{
  "dataset": "synthetic speech, music and everyday sounds put through simulated rooms and audio effects",
  "encoder_activation": "relu6",
  "encoder_kernel_size": 3,
  "encoder_stem": "single",
  "encoder_expansion": 6,
  "encoder_widths": [32, 56, 96, 168],
  "latent_channels": 8,
  "decoder_attention": true,
  "init": "kaiming_normal",
  "one_sided": false,
  "steps": 5300,
  "warmup_steps": 260
}
Rows from block 3 of the decoder of a small spectrogram VAE, named by matrix and row number. Rows with one number belong to one channel. Each number is 128 + 32 x the weight over its row's rms, rounded and kept within 0 to 255. All counts start at 0. Numbers have three digits each.
After each channel's rows are labels from the 100 clips, of 14976, where the channel reaches its highest value: "strongest on" is what is common among them. Only what is clearly more common there than usual is listed. The data: synthetic speech, music and everyday sounds put through simulated rooms and audio effects.
# convs1: 3x3 conv (decoder.decb.0.0.convs.1.weight, 72x72x3x3, each kernel summed), inputs 0-71
# convs2: expand pointwise conv (decoder.decb.0.0.convs.2.weight, 144x72x1x1, transposed), outputs 0-47

convs1.22:104106145093174114159120116114147168097140126115053156141116105125121099144058082187056134144097093133115152124120151067089086148161156122162154179135168124107159162144105102108151107128120176060050130145131125168104
convs2.22:105147165094119150166132106087136098115090096199120092130120148116158107096176105143124137087162143102142087078105156131128120042065149103107170
strongest on: dropouts; everyday sound

convs1.49:098145107113091112145184118180081067083176131137099154102158131086110155156107140203072069147107131080146112099172101105068120114139128128166145133184190123136106139139178114168120097109145092118123159074099120153131
convs2.49:149148176123142095137138120134095136094103104140139098121148155114143141170169139164140137119098157175115105149077135192088116051195175116130138
strongest on: dry; dropouts

convs1.25:134145073122216166139126187152160123098089157149133107104088146104099150156122148121101125160112081176122121117096111062073134143105136134127062069139109142112132090148087147194097116153148102111157110178076132121184
convs2.25:155163138163132071088079136114117160148115131154162170134158104121128086080083113137164165144120111017083140081149137136124144165115025222107116
strongest on: dropouts; number of effects: 3 or more

convs1.24:149107162180151135124139158152136102138112141105120069219119172120167111142119132093136151152111081130085098145117102174209105066167086131139125124121107095185152163152156188123131114162141118106124148218118124156105
convs2.24:193079077121081105141127150158136117130086064142122179123104151164094085127124174080127083117138102079120129129116170094103156145149094096189135
strongest on: dropouts; number of effects: 3 or more

convs1.36:118157173147130133090148110136133154136143197117145097153115086118141142121116135095171164132092111046136104131182170143092131027162143111122133155138060175172072116170084094154156136112135112151118117106139088174164
convs2.36:125105184133236107068095115123155105102092123093173166127127075150123148181140133183095141135118232124105135145111132121167139072161134118152113
strongest on: dropouts; number of effects: 3 or more

convs1.6:106123098150035158140106135136116175122099142159135117150092117153203147115134170132119064135106121145187124145121116109115123126108098189096074145101124086106124144159158155107166121141150097150089166237076116136133
convs2.6:147110011114188129141109112118120163126106129141168154121133130138153121137134149120142093167169046000099152101132130127130183193130094099112090
strongest on: dropouts; number of effects: 3 or more

convs1.13:176171068108172154126124180119149095133183090103098060146097123134095189167123118115159137110106071125158094098159124105117166133180164126104144189119159149092108150121127122165158137185148126130154135192142068087114
convs2.13:130147125130135005186076071112123098087086108156105164090129092132129103139146168164143133132128165130172112066126107175131124071135099119133124
strongest on: dropouts; dry

convs1.30:110149112107121167054129105150146162087160199130155165112106195114119116162116105103099062117078199161115145125121153160150140084073073129093090121160168084150126126149107163135109109115095102112161139067136162099110
convs2.30:135132103117116107112092095121096150136110102129165124093084144153166095090154115121112118106117128140122098098143136150107120105135255120117138
strongest on: dry; dropouts

convs1.51:116108055155000147102143144143143140128100153104151141115159137125132080107118154126101124130169128097148145166158132130077127161140087128124133196101098055108162150125149154057112113116130071129130098119140122140109
convs2.51:128101145154142166164093145115155139160130137138118122083122168122150132219119151161132146118175099061112155118182190124085103129119103164095127
strongest on: dropouts

convs1.57:081079145128112121169103161124135091137113163143094090188159154191141146131178168163160156104113103162081148166190138124146107164094220107146127145201155125088149129104170117160126160132117146164115149074124152107145
convs2.57:131078092163135168101147141179159161115127195101131145122175167088172129130195093174114163103107166143151134103142182127110146117137163101177120
strongest on: dry

convs1.15:120101073103128113138090156098108152131084149097095125131110080123136111160139125083117134222148147129173181110127116107116098139132219114161163088082163143104145099200120066094103158153125132119104153107137129091194
convs2.15:215151173164118134134141156128115018118200095118127143122112195083156161167105190172156099104069138128145093136130078115103153115186137134115134
strongest on: dropouts; dry

convs1.10:101122064093188128148185142123196101128103138123069129105102086193099118151135131138133153189115161147121119062141120079061102143131098109126066154147114154106146168073092169163114114125142094082152110153110157125123
convs2.10:097131134098157106159140115117134102104121111098124118150131134129121126033150129049126151082097127114088132165143124131175092090157131115085119
strongest on: dropouts; number of effects: 3 or more

convs1.21:097118151170069154081124080175094135155117145116114147152135080118096073109086158164098129136214096117144111125114149107141130101161132104067103087146128090147116182161118089049091086126141121171157149106154098080143
convs2.21:111186137114130160178120139115081124155133112127086132131170142086113097103055071170090090191176122146097175150153197097148070120071099154129083
strongest on: dropouts; dry

convs1.52:090123068147090131143096129158130100118080204132108149112018133143167140152129135215122134166150112069138149169104119098076108139164093107134134172133131125124140107160144111093120117125097085103121053100117121105102
convs2.52:181065120126128124164120116129124125111136125137122133056113146096144127182105178116119108167133134089074154134133159099098134141109168127122168
strongest on: dropouts; number of effects: 3 or more

convs1.19:125182170143156045112154114146120103141127141160116103150095155170123127109120084182039140131149149153150117120158086084151116122197097132145092186115128044087124139088146149125122148113123155130103054111114120163110
convs2.19:135116128147133207107136040085114137110109114112125113086148130131142107159144146121118160102160114078161119144106140182143100106128136167119108
strongest on: dropouts; dry

convs1.38:078095084119093150155126133131165114157131112127121107102095098148112195078102176184178147138159175124134098120108125066057111214104099127147113206153139121121116096155117115102160131109100111140072069107132105129142
convs2.38:106119121105159168153083193138112120147047118140097095128157116117127146133118134121135101172111144139068150090126077131131150115115161175162127
strongest on: dropouts; dry

convs1.2:137149109142145125030092130208106131070143123148146104117087126123151132139093149119136132096075102122163112103117145168076098127193109134106115153164145113175108097211111110197097136155109133140174134169130109112181
convs2.2:135139033118160111120129137094140129169099135134121148098106147147110107078132159053094121151109152172149158134116099111113195191120168132124126
strongest on: dropouts; number of effects: 3 or more

convs1.17:080043113162037169157117093092190122087107136120131109113128109169137139120133145153124097099187220118127127134157137134098144103107130119140122096126149087173098120119105112069117093147093154092126171147139185117099
convs2.17:136093132164180180138131155123109115160156150087152184119106132119129166113169150143146159164133113100138153099109132065056193204109152082108154
strongest on: dropouts; number of effects: 3 or more

convs1.66:119166128126125201153168102116170066146127085157127186090125156188119132116116214076171085212094109127118123114124099106086088148110081145150110119156111106140118171095125176147152114116139132114153106143109186140106
convs2.66:178186142122139131088167130139117181222123100108136167146169130126120147162132105146104116185087105135134114160122130183200164154157096181154095
strongest on: dry; everyday sound

convs1.62:115085102107128147107108134113148151108092128196212099121146034112136122107096119149127122108107140124110150121140093166144247161134143063127116119121085132108175102172170140116129143090122105082164142123158113162126
convs2.62:096111134144177147130125154108114162100148047116101133123144154083149096114127177153131083119158103121134140135078158138127103154157112044134126
strongest on: everyday sound; dry

convs1.50:112148139142020097068130104148128103123117100157146148088166161160210084096143127141117093146118100150169122139149110141142127112066139155149168125132151111133137133162106128114144132109097208091110140219174152153126
convs2.50:124117000153122255140151146120131136149102132136109092132118115129126139223172133214118062105120154097174162116130119135122137142108175093162114
strongest on: dropouts; number of effects: 3 or more

convs1.48:143166185091135140115142108209159101145162121125133180122118090169120101142105172122087157218117148203165149129113087087113059119117130138131076122120095131112107093103094201141133133119149118097167078143123147114117
convs2.48:050098146150162117130142144142166125127102146129105172167145138120144133127153118134110167104125050156115115118154176099240106138143154099085123
strongest on: dry; dropouts

convs1.68:135139155151044111075132105108103104102131115134129118163129163161244144163110086104110101154127106151128142128155096111160147154082140136100136130137136177101111139117125136065106140124075191106102093210138127183133
convs2.68:081119000147110000167121132139128143132087131140124126130140130122126129109130105182116127111134145023141134157111141133087150148091070113147130
strongest on: dropouts; number of effects: 3 or more